A small image classifier, trained from scratch.
Model: 1.49M parameters, arch resnet, activation relu, depths [5, 5], widths [64, 112].
Rows from block 2 of a small image classifier, named by matrix and row number. Rows with one number belong to one channel. Each number is 500 + 40 x the weight over its row's rms, rounded and kept within 0 to 999. All counts start at 0. Numbers have three digits each. After the name is the row's rms in percent of the matrix's.
After each channel's rows are labels from the 100 images, of 14848, where the channel reaches its highest value: "strongest on" is what is common among them. Only what is clearly more common there than usual is listed. The data: gratings and oriented noise at many angles and scales. In brackets: how many of the 100, against the usual share in percent.
# convs0: first 3x3 conv (model.blocks.2.convs.0.weight, 64x64x3x3, each kernel summed), inputs 0-63
# convs1: second 3x3 conv (model.blocks.2.convs.1.weight, 64x64x3x3, transposed, each kernel summed), outputs 0-63

convs0.23 111:569513514539516464532492503535510439497495525487460398488537583436391489425504517518495614477530523508456514550527495474516476483549509482497493551440492521475484490458464553511543446507505534
convs1.23 085:579500535483491531488489491507535496468508521511521667510504470480542459461463494503528476504582530505549556467529542459511498488528521528514478490570525513497523444599532476534449482486573525
strongest on: coloured (100 vs 49.8); dashes (99 vs 16.9)

convs0.18 129:445513501550497469479498529464492512465483492522552483516525546534534524524490535539502504521503506496452500530473355511418467516519471533498507346499482457469510527448464482558443510499473444
convs1.18 097:522548595502510460551476475446491504541521496587489459517444482479473521524503460526399479454521522501559535562508547591581537564497483493486448540495502500544495470534499483548502524523450549
strongest on: filtered noise (43 vs 17); windowed patch (38 vs 16.4)

convs0.9 085:539482498548495473501478541545516428528458448506465511542450558456501518547479518554481488537502484494535468555421485527450442531375558502492537526525433524441490536500453499434512497455553526
convs1.9 103:487530487447518466466500506492473478501499472561505553526519510493550480511425493478501458546516450510506516425520536502531525372648459537523527451525440487527486550487508493576467481506511515
strongest on: coloured (98 vs 49.8); dashes (66 vs 16.9); fine (47 vs 20.1); scale: very fine (40 vs 19.6)

convs0.34 079:548520484517526511571503531461458569470464532490564511482487499535432501548502497487513363515474523484498482513532478484392512499555455479503480422488428489472460520537572494468542470480451501
convs1.34 093:476521546478502459504509427522463497399485548573488529514512508492559466522534468514530511487500469498486510476586575549485493464589435565460587528497498472460539537468473545447502451467504537
strongest on: dashes (64 vs 16.9); very fine (41 vs 19.6)

convs0.63 084:518487439489572463492540550479522536452542455512469500450570466533485402462510444522522481419494500494445530513519507484539513565525533543518481465462486498482508454532555450418543452431452533
convs1.63 099:479511562515569517482550464539506544491541471557487466516556556437483542480493529501503495559503524576517460554474526442465482414404564463482514506407531473478462502503456500491550553488476489
strongest on: coloured (99 vs 49.8)

convs0.5 097:509526563466470517445516532487525623459477441521552473475458499551467527577433515473490532511508443470441522521516510506514557541508476528409502497490475428517440481422548504515516449487500482
convs1.5 097:528538539565502557489526477503483479531523480424514476470473551490487413487510497526570468532488538482494442474520470494440439486439519397502477436496553597545531409500496523518523522530496514
strongest on: filtered noise (61 vs 17)

convs0.46 066:490526563542501530484441545429462486532519472461489532500440478520544651432443540489507430515477522480530502463489498501455477478538581480490466456523572494497482526504456508471547502542467478
convs1.46 096:532541572519484489425520501467559511426516556523563495464501572539533513567496510466478469513531499544516510497518523451516505484616529506445559490457537503524470476476519516434449545490597498
strongest on: coloured (99 vs 49.8); dashes (93 vs 16.9)

convs0.35 127:484414459472461489458559497494491501537498512551546446467437479483545532563444446455526505412570516508489523498507522409484521512505415498518499512505544485481445577547485468440495483566508485
convs1.35 118:469472513493688493508527478481511485513557504558504542534494481504498487497482487447456492514528473500482490483460502512513481354526592550481484505440483494494489503497496522477503494479459538
strongest on: coloured (100 vs 49.8); dashes (56 vs 16.9)

convs0.30 160:507502510495491467509452493506688495468493521510493514502505516415500516497538543460501482474432492488533586493467494472476404473513510513493511505524384522513489485526487430510500500516514494
convs1.30 101:515503485493511450502509579490527493499477499479567479562529474538512544477410417518525502504444470588492472493447499502498405471469501526489521511516585484543534453450530463519519469419459424
strongest on: filtered noise (91 vs 17)

convs0.56 095:511450499454482521482504472557518531611494445492487477474514629553505549506485497468501539435466544529482486470521452468390492421476562463507540485485516450486454543526515485527490488516524484
convs1.56 104:524472476469386556577495508501498493508464539443483484506503481533479526481458499545557567459478539487529522482471423520434492612453470516470471483545493522482528545452438503500426458500483459
strongest on: coloured (100 vs 49.8); dashes (93 vs 16.9); very coarse (58 vs 20.4)

convs0.1 116:521469476559488491525491491431474512467501475500464478513532443494520458497458429398513453474533501355542492481511525485523471561530506498572505539456484443434494492469439505460545473541490533
convs1.1 077:483471392465490491453455494520490496561503491512492501443459484489426532523515452504552499451507542567465561500437484422538520490460498550435571497541547448495538468497545534563520498541542550
strongest on: coloured (75 vs 49.8); dashes (73 vs 16.9); stripes at 45 degrees (25 vs 8.6)

convs0.47 075:569562526492497525474532544494500531523517532503425442456473542518389533443502484573479442491432518505423477474531511502449467557443508507531576533459563480466490461482505492512480465511440508
convs1.47 108:513547482510535542525481463399513449468441554558522587479479533484540478515496512521514544492520444469545531551469510476551516553520536471474432516437567519517469479592489529507430449496521460
strongest on: coloured (100 vs 49.8); dashes (99 vs 16.9); very fine (51 vs 19.6)

convs0.32 133:523520519459487491389455484525465495560460482510513509522581511460480517488439496514471474467518536526544504517479519497425488469482525462518485553519486611569510476568438524394484460508537465
convs1.32 133:504475502531529470320525526517466534543472459585505466484409444480450524503503499502466445462487525481483512514515530532484506478430443538522512493494458450536493525473530482564517525490471521
strongest on: coloured (92 vs 49.8); very coarse (54 vs 20.4); dashes (46 vs 16.9); kind: square grating (36 vs 16.6)

convs0.51 076:476442474555504445470521501509524478557490459510531478475527459593521547471493537543519468478492519572484481456506387469506460475455505444513556417529503495425505439515504477425448509474458465
convs1.51 093:511463501562525518470525453582473496448541531559451490496501587528467540532499511482518505550532513539481491564450478470438510497490447507432553462510469484495504464477509519338475501476503502
strongest on: coloured (87 vs 49.8); sawtooth grating (46 vs 16.5); dashes (44 vs 16.9)

convs0.43 085:535519520451455430436506491431469463477519457519526499501508469466602476342521521484504611513487467474540488469513518542543503477468560478532466537497488486503447501486502491481461503500514470
convs1.43 100:518555508530430494410516480470450494434456531466562456483528496442561430487448476463564522560512464476448496466569488430484443498538476488450496520479503495511470454511485512445496467508576451
strongest on: dashes (100 vs 16.9); coloured (86 vs 49.8)

convs0.8 104:552493458502516479500586512500386504557426499452466492542477484465495526480469509494523532531544499495479441548536495527506418496523491514565503530494518509448450459485499428443493415549563554
convs1.8 089:470459516488536547443494555503436493494454498496525455509497498455540470518478493461523524461411443530551523455491507516517528549467571584476502513503481442515573476510550539581598508426506512
strongest on: filtered noise (69 vs 17); stripes at 45 degrees (25 vs 8.6)

convs0.19 059:564545456452499449506529555585539477455469502481481509458466419485502447476536434542454411503503455495568533505549534472486511533524563503549503548584523466477530467513438537494480506496453505
convs1.19 091:490505475503485498485527505429509576498471467501527498465559475463530533512504522511436503468509507504507512519472360540432521536472501481491459537475493581417412586480506508478466500519469420
strongest on: coloured (99 vs 49.8); dashes (79 vs 16.9); very fine (46 vs 19.6)

convs0.33 086:506434470517505541551493482418492531537523569473493436497522446496480422409492462519500557449522593449487541455430540462438508495476523527529471495532515562500539510547505452508498548503455515
convs1.33 105:475510535549520594543497443497530531527523497432505450514489525516465403490556500499510492482488534452464413477437492501465407527475550422524511476540531534572551458521449480498498542526525490
strongest on: dashes (91 vs 16.9); very coarse (48 vs 20.4); stripes at 45 degrees (25 vs 8.6)

convs0.41 110:513525489435506513530468470476463483521550469492568493539462479529521437420468490490492438473344477490495514448511544482520527551453447495469496456532442522541508526521455458481516452460491567
convs1.41 083:494498475449567520543434502474430478518476477517498500507521541557496490564479449489524418447551515441505526546471494399528474480493583469464489534477404458545508506522491555475436545486477496
strongest on: coloured (90 vs 49.8); dashes (61 vs 16.9)

convs0.45 053:483451500500484553458514457495476521393574467540556482510444475468430537485504486470486523532534453389469524503454484462489508461488541435468519535543471565513546558476522468512481500458579492
convs1.45 100:547436496541508527536477555401514490519542526442448543542538502477493540512475465499512534526537525529502505496505374474424483464515473492524441434522461402482520523460492468524526529485436515
strongest on: coloured (98 vs 49.8); dashes (90 vs 16.9); very fine (40 vs 19.6)

convs0.60 123:526562380502501527491523592459518481510559475442477530448551551443470498497486460549514507519504516508438490493499511539512436539480495501536528485497484474503509450429483507438386482443517536
convs1.60 088:576550377471552487503509468522510456513597458461529582499444543506447516518474476511427496456426479498462552508531487508490564485499505567500463519480537466468444506534512479498522464530501524
strongest on: coloured (89 vs 49.8); dashes (75 vs 16.9)

convs0.17 089:494554494528531520437509491520500528454468504460471531495644494538523486481548507514501512399498467445500561551475435507517504492604462454525488495487524474592491498468500533490466551551501491
convs1.17 090:542559412393516525486486497507494498513474486489527576494427479514464504487521514588476536442478482497508481508460610461563507486516449484485518536496505543592494484522492471463498461576467479
strongest on: coloured (87 vs 49.8); sine grating (84 vs 16.6); coarse (48 vs 19.9); angle: stripes at 165 degrees (26 vs 8.3)

convs0.24 072:546555474512499439445461539544485538501557467516482515508507517513518487518586449496470465474476546470450496501516513479502508527440489435553489491507548483468576376410519522494445419510538483
convs1.24 085:426528515514502489521473442530575490491492531454474515518526483461471520550500475521467483528563576520572455447524535513499425404506419450580536523555504436503520519505481479457501575501488503
strongest on: coloured (79 vs 49.8); dashes (70 vs 16.9); very coarse (46 vs 20.4)

convs0.15 085:464479494577501481509482467494501448537466400503521416547534561473448493476521450507509518476515413623471486461483489479558434485502477488527520471512519513497497548549481484435420524518495489
convs1.15 103:469501515488548550458521567562505498398467419508398495429546503512519504513502483489492451517489512567472531504474475479422540478527519539456536526498512423520526453465506488394502483497521477
strongest on: coloured (86 vs 49.8); sawtooth grating (56 vs 16.5)

convs0.28 098:505502503493491536504513471469574537455450495422435485450495434513559536442453546517447409544592528525509540532526519486490525447510553552461525446496411493513515484494466453541517505504454514
convs1.28 089:475488518493499506487576505468493523516610461466576429506493507507523440501569531519517485453513566488477499467545509501467525514555517552519521474435614478544526455459520476540518589513541514
strongest on: coloured (98 vs 49.8); windowed patch (49 vs 16.4); coarse (44 vs 19.9)

convs0.0 123:504522487534492489477506491497500470456518479548503498517567477499452548510528479454496508449509465520450470464513414452492503483495495497494488281517546515505527553546517460452482499511487498
convs1.0 100:508553540466517484556521499511496492502518555463479504489524477489500495496480458445435495460482516530509524537565555358478466510487404469416459569546554497512535511551503528484447483487513569
strongest on: coloured (85 vs 49.8); very coarse (56 vs 20.4)

convs0.14 147:476503516511496480512502496514506513463501505491483551475518522514511494509496511489492519468494502521531285484452538480492672488521503470490488495505441499526494517505477547506493507516493461
convs1.14 107:521497482480516429495520584507563493496480506463517475560501464498544516478417400518566528508484498560469417534409503498488463453468467491520512498527572498554506492444499478516509448473484414
strongest on: filtered noise (77 vs 17)

convs0.40 087:510511510469479515497533508482435571449504461464493480527476533468513524483456517426508456552490520526576507454472444509487488473480494508507491486487461513552431526584437465487549549487605384
convs1.40 085:511489481465446514552548459460472539437515529504430438486531565502549550489480479525507527501496518540462512499476437555453502579554495470513498578602487480513444506548447512503508404476460514
strongest on: coloured (77 vs 49.8); very coarse (67 vs 20.4); dashes (49 vs 16.9)

convs0.53 054:537477444507483475466510539565466519434457540448497482472491449391502481550466446515555461487526491571484506523449412480482526492491514460585579482481536504470536544520442483534526494481474446
convs1.53 089:541454527536581437498501511405498463544536538542495601497485526424549513558494533517502482489528487530530536514392490518485481559559550473529438512483517505518480533489434493492472470447517475
strongest on: coloured (100 vs 49.8); dashes (80 vs 16.9); very fine (41 vs 19.6)

convs0.62 139:565506450505522568417518604446470634546521489497498476477500527465496493497475457565533500491511521447420516490483518510498510501492471500468509487507484492469464535506498447403540449494510559
convs1.62 119:531499374455496476539456536493491539516447503505504592526501470506572555524551523442488524470502493551500466529529502477454496585522519521559470480468500537520625510484536456491495536539508509
strongest on: dashes (78 vs 16.9)

convs0.27 104:505495495488497454498417439513362531495475483496495482512560516591553475465485440458521497489521481461536454574428506503473488507468485516505528518485604525519502491551545479502548458448471486
convs1.27 087:516522496542493498471506474470528472509546500477492481499444524470486463466577506492470526554369467538488523516522493520550521556528573585492503523595475439487562476486509570516529482590510520
strongest on: coloured (87 vs 49.8); dashes (56 vs 16.9)

convs0.21 045:499477475472489460456528476530499443461517496499509527497456418515529502503506476469502547471522487614452447477521485471525424457456540436618527495522522534494541491528487527587442472503449446
convs1.21 085:507479496508508447475537487360514566514537519519495448475516570550522547515446528450587495485487503504516500439466497482500449529471576476569446506467516529538577523542489476490535555475528487
strongest on: coloured (100 vs 49.8); dashes (68 vs 16.9)